From a checkpoint of a small image embedding model.
Model: norm batchnorm, widths [40, 64, 120, 208].
Rows from block 10, named by matrix and row number. Rows with one number belong to one channel. Each number is 500 + 50 x the weight over its row's rms, rounded and kept within 0 to 999. All counts start at 0. Numbers have three digits each. After the name is the row's rms in percent of the matrix's.
# convs0: expand pointwise conv (model.blocks.10.convs.0.weight, 360x120x1x1), inputs 60-119
# convs2: project pointwise conv (model.blocks.10.convs.2.weight, 120x360x1x1, transposed), outputs 60-119
convs0.271 080:448520573587393548466541518521497497550571476563523488525476433535452429503488451572584492475436524424536546484504418462394563430584504491592500420486507444450541501500573497485584
convs0.272 160:525467399445495479468498445513538536540535571560552475399546490390479509490620445541388512470476556453465414472481447525540496444502501595524491533536514472402481462562473435474476
convs0.273 050:545544408505471540421478377548467519527458470459554389502459576495419591513494527531535509517542485432483421426458508521495511497357562550549453417546453467540545583571425496518531
convs0.274 131:507489430496558519494419565505556518508494569566552389444656499563546511550439459578469513513490417581451523501460496512381475552412505435497523569451501442566518403445529527504560
convs0.275 070:478494453465529496663527445553522546604520602523373596539452483464464485392512523428522537493571541520551455446469489541502459553443510468509422518517476506490548530435497460488558
convs0.276 083:487477440519558530556522441611546492539485552440423533483553490441557427526541556456425433507471440544460462442436436488495534517513565585536536585491504357471453490513555478495493
convs0.277 053:517527466548487525480386477472547518526530494487475488488416558501528499529463498337474447502432467463532524559480574590583609499569515412473450515513503443482458555546513508540384
convs0.278 075:585423488452541462488531461514520507500517507541489521468587496550590547493446574474507532463545476475485581482427422429375536526464537414573428453489511433539478499449600544545541
convs0.279 148:416554442483495482391599564485456559532461534398447513487488543505527476478485466504409541493452531459551563454523482426592477420612552472546483493533506481512439550585489534521562
convs0.280 099:466566447480555446463523440469537442493497473518543516430496584497440417495484536503378497502438498443489486549509423542533451460534442554464582516461486536479415561512475534557399
convs0.281 130:500535484461425520446469505482537539576506464505482432551466512604465524452480456537465523438608498532564422503581540504477498550481480550517475497470526555495539566387512471555560
convs0.282 126:435493485502499470490515514386534448581408470411484519479427519560507517442402489555531575521425502524541622508503519510520470446532550457569508420584526445414553538539492439548457
convs0.283 067:417478536559475581477473539432437500545500521470524467613470463498437589552474462488431439480543477473507573576480436467575539497396506454509530482522470521527597539450545475550485
convs0.284 125:571611516537565407546560478511418558467563568477531521425500520510436390471523478561478448428505497500553541591396519454428578535470555525439511552461494437390465461487490408479493
convs0.285 097:455501601491444568521484523522573517512475454538487487524572446454598444505531480586431531466514448475504494461407508495416527534548505483407473452494453480525524482388468558504453
convs0.286 084:494476563513508534624501424475416519497458500543470466535451498437495502555545510407540468495445510509572507551381480470541527479591526480461495515403488498481527503522509432475476
convs0.287 115:436499585481502418445472495536421495496423540541490554408527482587520453447490484506555459607474439492428517452610445440539485483555579536490486469523461480516459439573541538443457
convs0.288 106:446515439445474469396502499458449541498517449506435527477399421523441508565537429545448522516587541604442492498502590475534443613566530528517571483431472472482504517554464502558498
convs0.289 110:506466518481448467473533463500533562585545536546572498484512541422422383464401380485569484497450532465534483408562572555475490468476472495446552585546496537502576515453492483443537
convs0.290 094:492459441499452433501525462529447485546496514491470512550538464506585511541563547498481525529486481543578587519400408466475564602563493500447536425464564561534361456476527502433473
convs0.291 097:423551464601580541501494482471414489469529538484414523438408551437540505475461431502469466536515503509540520435571461496562454497566544532539526525564476427506533404542496439447557
convs0.292 114:541504560404599651409450496452526528488537455474556503473595439577437509491459495588459503489571507543427455490499459435427459521492502599539577416578525429538587441559545538558510
convs0.293 116:500560593524538532489543473525554498512525552590582506398491434472464472528544572540637398613483389521491547468522550463463459467477521459470490426496501461537529516564536537424512
convs0.294 130:406471503431438476359456496426426448495443527509423579542482476562581457498507571491485499430539568580492476473449494528472535578520552493509549504506438478461464488519502547502553
convs0.295 081:528478552675534509421488519453404549519489538552544641501391500467424541540457543499469514566529519565501464472457516500465397376559372532556533556511434526459494473518503423420542
convs0.296 116:528486527472493439580508588414520565500500403451481525436512495467520526568614530467478471509453585516480468501470499474497525520423573448467518485460440508494533530513540476476340
convs0.297 064:450397566465535477553597464553436429469528527548463513391480506472450451488538445476490585526542435563488565455500554548500427560453534495517534473573471474494444457442547482457495
convs0.298 118:607391440529496487582510534506560497453426559410433443522460502466465492446562564574466543481476513510414571535515508557451546479496435423418530439514511536441449557469502399454376
convs0.299 070:447432524486396523515427470495588401509536488466488476372416540512435462445569508424534493561545488561471578547420454531562539432534439485472436562581436467535516574589416453432535
convs0.300 097:453437585449553534491512558591611504409504421478513536477460434520510609502539529420419443555443504567502524508573479571509527476499499536383453420470467546537483468496482533514515
convs0.301 107:458495459548465487552489470485518485461493464510555517556432530455450533509462511452580517533469521485512468481439492442523485520547511491510582546547509506519332393482475325593505
convs0.302 116:441517449502518510379561533456388508468475526503515465472543494468460540494520421506463511466423510424481501497394549457566454558571567483481491500516537490515505429492446509465462
convs0.303 100:466547484470509534449469427577526469528426503534431499516388459632460474551490450516400468459485536557486504507475578523503493547541437534486446461535558593479530578447453507484422
convs0.304 110:586560386431521449495509577514464585469521539538477423492485605478519411491543496589453493471530565460439450432477486427420433525452547481475511483463574528458466504505395576469491
convs0.305 101:456513507504509430478426542514562533433528524518502540450550543495584540476528598543381500484516466496533422489524457430508486565472600519511528486562588550485470479449562493475405
convs0.306 123:495458458475570508583483443456420496469421513534435544491459530503505540493449553474542445521591535425511491424477464567465522529551497535445490441502406488566469501488561535452527
convs0.307 134:479526496410493528458556489490464547475453487510483394456421511500457520551511512551434507537498471550409576483538524453503417555534498553429495385459505588488592499519400469447428
convs0.308 116:445392453541520478520484506494437537613524587507533501459448541525614383537469591535449509400529554517570482518461604603458491506493546506541449419539536477489499513545558502521530
convs0.309 139:554458449459594498429474569475559506485495587521588440452483447466440560475477518478585509567367551474520561505537511519415500482579456518535489486518503519494592519436530549504493
convs0.310 120:454552491482520593458453602506574542470495421404518448497485516515472501525470517538459540565438486471571575495537500473444497473541527498484495464593531476497487451469559468496482
convs0.311 080:546478550459424475607449472428472489438514625494431561457507577462426459562494493426478471471438568487525506501469487475455526474532501478484449529502492481548510400595495507486477
convs0.312 094:531535484490487516554462451516536420539466492459547598483440479560570543547458482547525551575349525567466515505580454512500514643487518484518528447463475447526538433477466538501455
convs0.313 083:475519477505620475448449485480492496481501514540445471452484333559519448470555443524512586456475500618502486504489527559455504486483453438472429528437614535523458527508560477515467
convs0.314 124:519553490411548495512505404502440504503543499700493455485446526502512492452514461486454441551527550450558567536413475498501536415551485484528536557584508517546514524526500482411543
convs0.315 133:465504485509405495535543527499443518587491544589371404479396547599391587538438504549538442435540524588492478480495491498381462543543511548485444474473561592512499466480556519500438
convs0.316 105:449499575580447521482525484541531543498529521540447641575474439509412482510569515514437431501669530597414503513499454598519503485501471558456542420513472475549532434478518536482406
convs0.317 075:545455574516522454443559469535438586501491444460452496510440498553523471561566501493501512583480550547537430389497493472556564529557567472510435443466509515477594493527480391568525
convs0.318 118:475561559510416568505488448483516446490532471479433427514442418425488467451568546494519479462456466462535490519430526480412460508524471475482522395542463458358413456447455561446447
convs0.319 066:447463495488469561541417513413524581573419501443424499489488479574422482517542565413443383484466517477429445462480510586493586393592473537571534513537507439518442498540563559476442
convs2.271 085:419514487495501553500481481463508554448557447544497496584471451535436488555448597406458573433460585455536408561368445512548603477474481556532460496472495489527561487526585465416582
convs2.272 162:511557457461517512500423543425468538439530407587479434525519555533507594540506493557452585495510542465420441551517455493444485440465527406501528518513556546494523482478426469496540
convs2.273 057:527605539473526446444488482488514475528357476455618468416466518540528498462432477558470611577594386498498460401494528431498544567391459542572584477483484456466526489601481568539521
convs2.274 125:547543506509512529499509541616494562486490507526444526568469409471517584501561520588569436565490472465488557439534487484491519512572505571470446558577562490478491477469533508465414
convs2.275 075:495458510548512550578507552458457578497525532547526439518378432440558514527575513392515541490497603564549468521551476548504460530572437502529462486547392526504491638536451541428527
convs2.276 083:481511477454455488485489535434564493398487511516455499456534471542522457523379510495496554532514560465359432521528591415501621511565542541472538505414431506538511449439504544474494
convs2.277 058:581468574471521526532460555512503591520473495490451401480482390569447533526472440504491476435579512566537516453507519512533495505492466534523367488531471413450473466469523448518483
convs2.278 077:475543494455456465384551455457451494441500477432499533408543570520442544493525516466569510467499444453534582528469502418569462493557492428509489455455447504477522513450557483465583
convs2.279 160:499440482418544497600537475501515478463582529588487542573571584499427478491543544647434399535576480460380471496387558485578570499448545502487538471448478434545498466472531457442514
convs2.280 085:477532461523465579551436558506554572502385455503522421551502518441549459495503519414490574492580602442468469504526503522568383513516554493495545563494472598511561429471522469438578
convs2.281 112:486552613541472516426583464539537513438467514582539581514561402501470520438466530475510405533571423501458535511484557563621480520572518509442495525441506551522525532531475565463480
convs2.282 128:590595471428538524465505468532508527519517480605562488575582420503474413498499565555503448540582528493418532580405516465617554481428497419462494442405490537600505550458482505442536
convs2.283 065:401466510530532511503519512476466420616485469561527544545515510534530516515466479514500449478438423579502564478384532396481481456487546452419460423497440498574558532342508467518524
convs2.284 112:504388476461508508501494446411434447463615538480492438527518526475479527457464454519522511499472539459468512491532497485512474594470554545495367544477460503565495638514544523573552
convs2.285 091:418481536504513515515606542438534430529591465542447407525527584505542570524460496510445449488442549475478483480556529556635515506439521491476476449487485510569543436431478537557552
convs2.286 075:503545513416525479550442483525491497468507485500528545514478475543546492444490545526398479471535545536498546513581641525529485484500584576521494499546438479454484528480554440502456
convs2.287 092:484486497459466486491434578587498502474509393545480422498534410462466500524409489446442560440439557516437462448540488412553475544430490457502495545424461436496568587521501509504427
convs2.288 101:508467512541508509597469466486493407453497476542509479446548532424398476361448533490474473508444494427512485541435461613538464479435470539479431500503451534516497552475481567472449
convs2.289 118:496459460495492523397510507531520441542513488466436445436421382413553599552501508477576488425573523478484520481486541537436490513405533494488509565449473462480526442427537519506437
convs2.290 104:501565510516473516535545527503527539463517490530524539551509428459443530505479479498492453454519459496456531517538524427514504449414578468514505436541455488588492597494565546515451
convs2.291 106:542498417477531482506474497485468545373452433445534463510591514533437470476491462534499417587456585510448493513457577480502475505505585462547454474535520475483515468483520460431553
convs2.292 111:457518497438491466478396383475463498537438571546487530552409490498476561575504421512468502462531465583456542565584430547526487488496508361543497448446495543537501468452610432568477
convs2.293 091:487521448453329500531555471470417421535443429475432488507483484466514495532476433563387581427453629496532514460482454479489468537476529515446550561585598530523467434566397528527464
convs2.294 131:512467475493607520438466545551463502541565499441495461458498483483626517488431661538512489530490488463530531486574509545528517485387451505425390401454479465428506516515555524565462
convs2.295 084:562526481416445359482494546472511452465614402482494417444522526545516514459537477538580471444528448441497521494453530497438522496451563545521519507517583504525598487465524518522533
convs2.296 113:544446524597535377509484512502568463544443485481456557483488484408492554524462445466505440474550509523475472516495442483509550527467459365427591467516465576473549497423520555548459
convs2.297 067:529528554451535469484461476454472587476532535518408561489415546443488475433545438448437448447460528498486560470545463475581560502449541504525478537450418482496433467473583470509428
convs2.298 130:505576498465448535432491475455504485573546497585437447442498454544555550466555572460396477512479521501446423609481530415489534513553450563483578472491447473553543520534466573487474
convs2.299 071:472439581506511463493430498619577423557487557577517463443532434553458510484540521504554535567504483485466569483458587623485566522489413476425517577499484483543386512594469561507378
convs2.300 095:473501543573486429510423494449522513471461508523520432501530549486531463487377473511458578562497410448523482436448505520530482550420450527469550514552459457521517547497488501570504
convs2.301 105:583453529507501554465486490491511503491540512488525520610534507525568585428517504514411524630606443495451555565483505544485556441496384400394440441518511508446578480498447499507492
convs2.302 123:488497505515474505476483406480471486486527533622446576587562530553466507506509517563520518487540572450503559445421553519556471495503511549474500510463455512592518446524533520592457
convs2.303 102:465560486440501530521498472468581484470501482445451510398416490408491481543515460526507467522520532448412431488490586466486420487515544512459455559544432458557490441541538511527487
convs2.304 106:559507536442449546431453417478522561484463471478503487538507510438510547506502516427537465527562482446522466522517416450521448649506503541505452488478436544490416455595620463509516
convs2.305 099:523563495541563564458508523534548559491545456551458466472489490530552593513493521479540493506593431525462524466503470458458554571386567524418426527532476458404472431470568636573471
convs2.306 100:560565548492533503503453421552516531483492439535522569434507460494497501417594531516526539508516544448415524446480522514528590452384563511522459558546441562535525555529514591589422
convs2.307 128:467563448568503492551446444483555419433515492551496477467582481451521499415479563524421531526483549406539482439484560563505554549415408480491440541592339536491548503457492557574543
convs2.308 119:587548488393483558575471459509491535456510562454491507598478530579418546422457468553501487474515449450505554518505467427509527528470497418560469427526443525456531532530572472510586
convs2.309 151:531450478493453537530480550538570533395502449492607401458482476462479486501502498425557454541490554441470354586520398465471405441441543581534495495459513500536402506397461507557519
convs2.310 125:464436527498479454409504497446428440492463534584447508576580498543557538469446539468461553585565591491508496472479499565537423616469455507472478569494521504557513554600486538552544
convs2.311 073:398486519584604446535516464552532563562576484423404442490438543470431522495508492532500432360522493489488576531534493475408605456490540522566527452493512503429456468516429528592486
convs2.312 102:506555408496457513462578538503487442440455516469461493530449448542486537430475566536505550476523524394541541409569646464393457529457519457400488454495494468518504374466507527564515
convs2.313 077:474550431536574539472416444557516502565523476579501468577559385522469395559483518570496512466472448470471551463481531484401558423467452476487478534506515481535490525415415483624516
convs2.314 113:461519456480453494535461503520568491464503532396433465469469478509501437437520599562443398455507581434494453463496482576572539495484506509500415528412434556411484484445495467452456
convs2.315 112:430582459436597503442539413526450421585496483590510505553533479470465573447467522469580564532510495462488562466478452517561614506486539529477508517579418505503549501494534536457494
convs2.316 103:409518491459520463472458488544588473541534547569481479570501479586577475531463517582524404522520506509486613491503596474595566551443485494584459469434551496469470600526569416529529
convs2.317 079:522475567461547508494599453595450482410426528584420491539570495474471465495517540544516546481366505568475415418518536531495542540449476534429523555575545557467513567576540508503500
convs2.318 091:505427513432566559386475452504525440515587448527522515474470510475504602402539434527520480464465558438519456572504505505588439589535549548457473450490405530501537538496554498466517
convs2.319 064:505440558550511545598522490454427487546425432524479508553547373579465550409486566502446563466414476501503535477404476487544460426429495558479439495536575427557523483464492514545475